config.yaml
train_examples: 26041
activation: "mish"
widths: [192]
precondition_frequency: 10
merge_dims: true
one_sided: true
steps: 7800
weight_decay: 0.1
adamw_weight_decay_other_params: 0.01
Rows from block 8 of a small multi-label audio tagger, named by matrix and row number. Each number is 128 + 24 x the weight over its row's rms, rounded and kept within 0 to 255. All counts start at 0. Numbers have three digits each. After the name is the row's rms in percent of the matrix's.
After each channel's rows are labels from the 100 clips, of 14976, where the channel reaches its highest value: "peak on" is the class under the peak. Only what is clearly more common there than usual is listed. The data: synthesised sound scenes: up to three everyday sounds over a background.
# c30: last pointwise conv (model.blocks.8.c3.0.weight, 192x192x1), inputs 0-191

c30.35 098:106165133117106131120135103142102174178119149140109120130185113153137125148140105140103139169095157127145078139094118134134117138109132116118106125131092137130151116109116131095168117117145095168132099106130140113165121170090127139088118161118193105105119141141143120127134119114146144107071121145174149109097117118108176120136112134135123101158140124105123123083165176094148133104153116129143125124118101122082094145103159129151104117131151092144149125111141117118108128102130160098118147169106133174137136116083169172135123131147168154100165109108093146117134096158146092185
peak on: coughing; church bell

c30.16 092:135127125117111109099127131111120117102112150146105119145108157143132134185104155125123121124160127133113100161213098121129120146147111140153144125088153097092182128159098143140171118102141139123108155113166142147126130140146145167146138125114153112109149158152135151121160101120135134097093132130101184154130132122135121114102110108196169114127123145139179096106102092143112114154124172157104151134153126160084087122120119133109093092154116148127157096129104120117090169145136115155152125106119145130105073174122135130093094133100144131166096136099131120107089102143098113110
peak on: bird chirping

c30.153 105:134089087083103108130152132119135124142154150130134182109166166161102150194102144108140178076174199137183148113117132129103142107110131165149151092107102151124144141119149151134138133141116121159133134121122128132153131155147141169114176110125124124131133094118115102124118168110125108099126114108162144118103128165131117159131165142135109130116160117120096134177109140113141129114145114103145124129128120115120096109149122122128133117175157095162118138159144101123155130113173114132115146166072133109123109152141109131113120129122213150116164120124112128142163126158134103181
peak on: barking

c30.138 104:116172140132103129149119179081130125145124133117145120123191088151175142094092157124131100153166103147192144135121172113162128101178120113123134108161145125091118124105136159155122147081162151146054081145139099110124133157129116111115157161140108115079098140144100105154137120135116126110164093138116121113131115180153110121115118126105127106136114107077139124138123097117098104144125098101117138139137116135125104152097116095100112077074146134153117112110089094119182137117149144093093157134123127100133128116102110144139113169142109135112106119118119141119121127136129122129
peak on: coughing

c30.29 093:154152120098138122120152152118120088117158138121107142110129134128164147105128137126145143139127133120112099149139125126143130114088140137096110124157144122146119087140154114146107126119149097170126173097130120136151146170106139108128105182097138112179170144120158126157161115134149149110132124097153157108127097162130159123142136077078150088186125124107129069127097137104168102115130122094117085153113152126095132125143133128113182113151163116187139170129125154105131136099157109117107143134096151109073171120095096126111101118112129181133176107123096133113162116100112100136
peak on: coughing

c30.57 098:102111163142148132105142172118122090137155128133152136150119124109089139150158148109143140123121080177159136133111131127125154153118167151160167116119125059127143103126107112162160150132118142095129118157144111118131113153105167097136126122142111133127138119132129126104178105115096116145100119165111138162118125120124145112137111097129118076188169129104110088094095113146129126119113127082214124074134100137111109169142102131133129117114122112117105136102108110128160163152166106129111119113114120107101146133130096115095099092137110206127153088131106092106127138151143120111
peak on: whoosh

c30.32 097:130158135166086089106144114114105129141145140102072194099152130135142140137100098121136122114136136076146112097123150150162126129147137165152149162180115148145108112153110135147111141128133142117147130115152125133137154153109125116148123184132166138124115088157157145126093109136148109149158125127113116146153131179113129093120117123169103104158115146109129133131123100100119136136128114097107123126133126168130114119136161118122138148138154128154109131185106119128168120112114186109173095137205122125107148172118099138184104168145116140090114190162124156128139138155163129142
peak on: coughing

c30.169 109:117146113123089157120160119121115128087106108134117125132140108130101088123153148123110104117115146115132105091122123143132124101075129118129151128125145156134115117094115171129119143127117120137144122174119096098118085145145070138091129140124144072123131129158114126134107129120158113155182093188093142165146123138111150099111104109120113127156144094131152113101183126095129063122091096111125094118092134125075098144148207099113105125107154115166135124107150165147103147140177138094095133173130107140125143150117120137135145132103128122152106075135121123154135144103130086148
peak on: meowing; church bell

c30.83 101:093110138146171170170126097124073165129129135115160149146127113144116108138114121150156132147101121141129143093107161132147144146122145144144141108134125157143115121129118105164111130162149136138135108214128116093144161135135094115132089123104149111138122124144103189153130132156112147151108125156115109120157103126112159106129120166156138100127122105098193093103138104137188091104147181150132158166127131127138133112124140107176120118160128123135153138117149115140095110110153110092083103106109134114077122141119098131139123147095133094134128129072100171134122083100120122170
peak on: bird chirping

c30.94 105:140111124139101136147106131112068103147145162117119167093111169180116114160113136125116103108151171157138111067137145130145102118115139158151166179164130169133130104135156150162146108155156125127135131125110162125148144120144120137108141151136165132116127096146153148138144145135109143122130163134128142115092151147094157096124144131129131103096113188130144100161132109172119133173109186147144186161169140150122105138135151139088104129170108157105127112163138122144141114136142161110159104129125128100128090165173136134137125120152100150120135148137106127162184123112163082117
peak on: bird chirping

c30.135 104:154085136134086114123115115108082143145166152125134117141139096121164170132159111119168093119123103114139137103159187152088134148145126152127137148181111116126096140121131164153141126145095161109124140108134138125123147144199153115118139144148105085106142108125125155125186122150157134168120107112091111125164125142125114125127121087147123109138136137181136108124115119144098122102146112101131131095070169117107128146143142109122163090127150143142140100111102115141188091092140146148189104123157157122120105091156114144156104123125088118116126129147086091112097148116163109126
peak on: zipper

c30.129 107:123169119171136145122163146132121099110115113171121136136124121134195150132123110106112088166149157097108132105099140097123105126163109126120136140118109109144118149114133205117128148128150090117158119105100111112119085118107138154113148137171126143113122119104093113140127140112131103125120117093107105116096140130131101141137126149132123136094134134185133136119117155104095175157114138111119155159129114098147128090149120175134119145136146121126114131177131118084140106111123156130144100123196108106081091115171146098183115121119137105080112206134144144161112133131165133085
peak on: explosion

c30.123 103:142165138088114123145101122108117122133163089092106135113118157095161114099122095109153214123097118098148120138126119131117138161127144132100157119112106098145175138081141085114119138058105103148125142185137110080117122152139110128122142150096197121115165094142106103113084143082125121105109150138157108095153120115130158158124094085124133131134133080114119157153113129123130134121110095129176125107135131091098159138118114137140101150151121087092104165124125158091113109133101134102116150145102162142128122157135149130100096123132138111116124126116112126102119126090139109107
peak on: barking

c30.105 088:138146119108139124116136142136115124107214109075110100128146110086128106140142103119096122157113122112127126166138132150107136120117134155119151140124121114132135131105147152125156098151154173120143140134145167127133119133139160115137107120135107139122098127152095140174167116120123099145156090111156122106111120129144102170194132142108146121175154157121176156130148158114158153117131102144159118131113134165118111186163139167138137072163121146107153125122093144115116115147156109162157140129113133103142133161122121148082083131110147113148144118054101153154105070142115130173
peak on: snoring

c30.14 103:103169156141134123113157115133110156125097150153126141124161124147152145117091136092133126148130125140134102122089124133181124130128108156139135171152105130139173136116074124116120163132145086147175116094140166107141141140101098156099127170148146137095098135113144125127097130124078141129062124100127140140161099117147140125069111117144106134151117135128111131093140094151095110103196113118118117123111120092120140110105151114105105128110145192126106142148159115137132152110099188133114162156172157132123123157119109137151114219116105125130104127164131147122136141128154136138
peak on: coughing

c30.43 099:123110142115106120136182084125119134121194153096106162097139162128116140130120103149142151125114112135126124124156097118146110160173163132141153124095113133107112136146115121080140131145109115137100146138104112108104120150123116102150109142087168114098150103146069150150112133136125126119149133187147126100134126138120110121104098109137127095085182080127138125119152160168146126088110100129191106149117122146118163108109121119138125108144109095115098103140100085119087121180141135083142095154128199125096102156100139110160154148137167124095149144166132131144122136139155124137
peak on: barking

c30.147 098:153123134117131140150157153095079152137112111138142127134142121158110121108116116127143104124104126135154137153110190130145127152176127123119160140174147146095096124118125178135098150132120143119158147119095121106128112138121151147097162124104077129111173114116091140115127135127166104157169147113105090113154133140126112170101172108131106139128102104167155110156097090163069071127113140131139192114115151119092108123149135077130168136114107112156145075117113122102119165138103114102100119131119161128097158102160108129095132133143124134126149117127096095069131127092120114098
peak on: zipper; bird chirping

c30.176 100:132158118120141128103173128166138140149128135148111150101180113117176149176131113141121145131172145119113107114108176076137106152143160198112153108131086123126115114132116132119099126104150123107117119136105109106118092129094092136130127111094089106103099097107104121162111104127102134079135119146114131150118148161168134146121153105121143119120134099153137123129163123098130119134125131113118108122112076183172088145148105155068114088115161128160119108156109108129100130142171117158112123116090129130111110155115072140125067095128095119149124126102104154109117099120104108099
peak on: whoosh

c30.96 101:144157139096139138137127123162134109116139133122135105127157125135147122144149137134148134123154137129192106112126094172157104116101120126097145121197108145132125118104128113162118172100155083127140083141140127074070146177096163085102141191125122139109113120084182118117147108135117125111130169105121119113095139178120104090113135115129156099168137134116095116113114087121107121129145127153128163131138100136118122133165184102128108113129122121175109139136135116117121123126132119117106126080118162174095173157181132120102119167148103133122140101103083134121128113120145152120
peak on: coughing

c30.181 104:105100122107191142134146147099113139132116106141111079139107093106104133125102128101144100123118130115109109130120129123168121122140118136106100141118115135135121148105142119152135109173112146145147126142110122105116146125131124112134127106156118114122102104149122169123120193127109102143132082128132119114119107127107082114162142182104118119103133185155137118128152167102091136109155152125115161132127136123149181113117123118162115145137117167139118185179191133112147129121120134139114118124100138154134156153109184150183124152120151093109117183141122209133152132158101153192
peak on: snoring

c30.158 084:171158154127142147182135137161125158150139102148116115119170115105144145178100135171085117144131125125108170123079165105136134155107106113135114147122128124147145154093157154150154154102148169100138088168133120120110124104109126107089140129112115165087125117123177147176111123154120106155171134156166136121093118127154138146118129152136138151143149142152133137109119109132123124143118142109118131115140107147158147095126108149145087100142097118143152159141093117123121144137150102091097098124099147101103130139144068096143132129094128102109128162059141136113148073094074144102
peak on: glass breaking

c30.119 105:141142130156128125114191146135117127143133144085104114167145133100151149147125165098168124116142126108124175083094144122123122162116164168135123100143091077120110126126092172172113161104137111135160107108113095132120132136139152140105169127143096116144133070093173121094147108108138136114131186125109126120139118135118096108136121112137104145094140137152102140091104118095094112168145132134077115111142175126118146145121111111157182111098128102153120122160143172108145104143119092110103092104098096101102156104129146075170115134133145124137098167132125108145126115146106115140
peak on: explosion

c30.149 106:117131149085161136150093141123137083106133146191164127150084141133157154137085119108139098177124170172104084171085151153104123149129157129140160130153100134145083154125130110178144126106124134137140156123108101111145141113130103123128151141120120132132136116180161104164123135124137112102116154117104148147143121100118111142114132119124151147151082133123139132111117116088067133155122147178114159145146134164097112153124175127147145126115165167122109127130139134083108092103176141129135111101164108172126142103147151134160118117140141178120132166144102167152117134106164105126
peak on: phone ringing

c30.85 101:113141151137114148140104120124081094149147116132105115155120153114097122116153169153160116108134152109092125166136095134123128154136134137130143135135133117107134112131115128189156148135133120132142107109144143132154150106140108135084134091135102089113165152123166122129167066147153119123141108149129153171149104122144134151142134144062108099116126131105136122106118117105086091124160131128120139120079165136106104150126134101116098101112153111173152137085144145092138195142091139072139163114148122169113146129127159170128176107101115092137138110071153143116110103151096127177
peak on: car horn

c30.38 096:117120115099103123162193118120169118119163121073120117140127124130144116134208114092110146112128094135121152119107155133095129121136154128114164102123123142150158131116109130087113146111125094137150140114138117129180111159115134157087154126100128198110167095104122096132109136128119130115148118152140137136148125123110142157108125116146123151145159098167095110160122127142123117121098135127162119115137083164101105158121131122123114147150117165105089140179102098169101120170187125128115107139124108110092194158145081114096106127134135141119148105089111084136121111100121107117
peak on: meowing

c30.41 099:132132132162098141142132132090104138095125159112121171143142149147120146124104136133175108112097143158082144083119128131131132128148155144135127133112110079133114127119122119111088137106129106100100148101104149170097130111150128097093143141097114128132160177176114126118119087110151152156170136143080136089094123183135137144121154116126098128081125124121109140125115118116110114175138140106136165144131132184131101113125097133136114132150122169193110156174109109131144120146167128154109182160134143174114137153184134145154152100160114157139147128171161140148132138164101112111
peak on: whoosh

c30.155 105:145186151117127123138120125146169112128132104140141124113135102175116163157093144153159157128089135136127094090172116112175151127124129114122166139143161145131116113138099141121143103162118144153137149141147106134113108134138102113141111176121143110099106146159111119106131156110142106136110133134110185156123147110130100086142140144150151131159127136128131111106112093084125134116125139117103147112132137161130117126138170179094132187129153120148158141118170153087094091108146167109131098112141096108174119102178119130150137090135107117178077108164120108095137187123183111125
peak on: whoosh

c30.89 102:118083116141107133146176170122085127133101122094114124120131095122123103124100129117118113131092105116127112135107129143136117139138139159115138148130097098093117152116165128110080110161108120102220130107129105091113132106149143145138143132131114127131080127186116128141105139117101109095101105127181109102113142170133101130138115116102118120163141093162135162133180117149115131127156107125121122159110153146131177117127113117174160121129120135111148120102170110155185118102125146134168156128158154123148154130122152128150068147111113078105097139145114159130173110135134097181
peak on: zipper; howling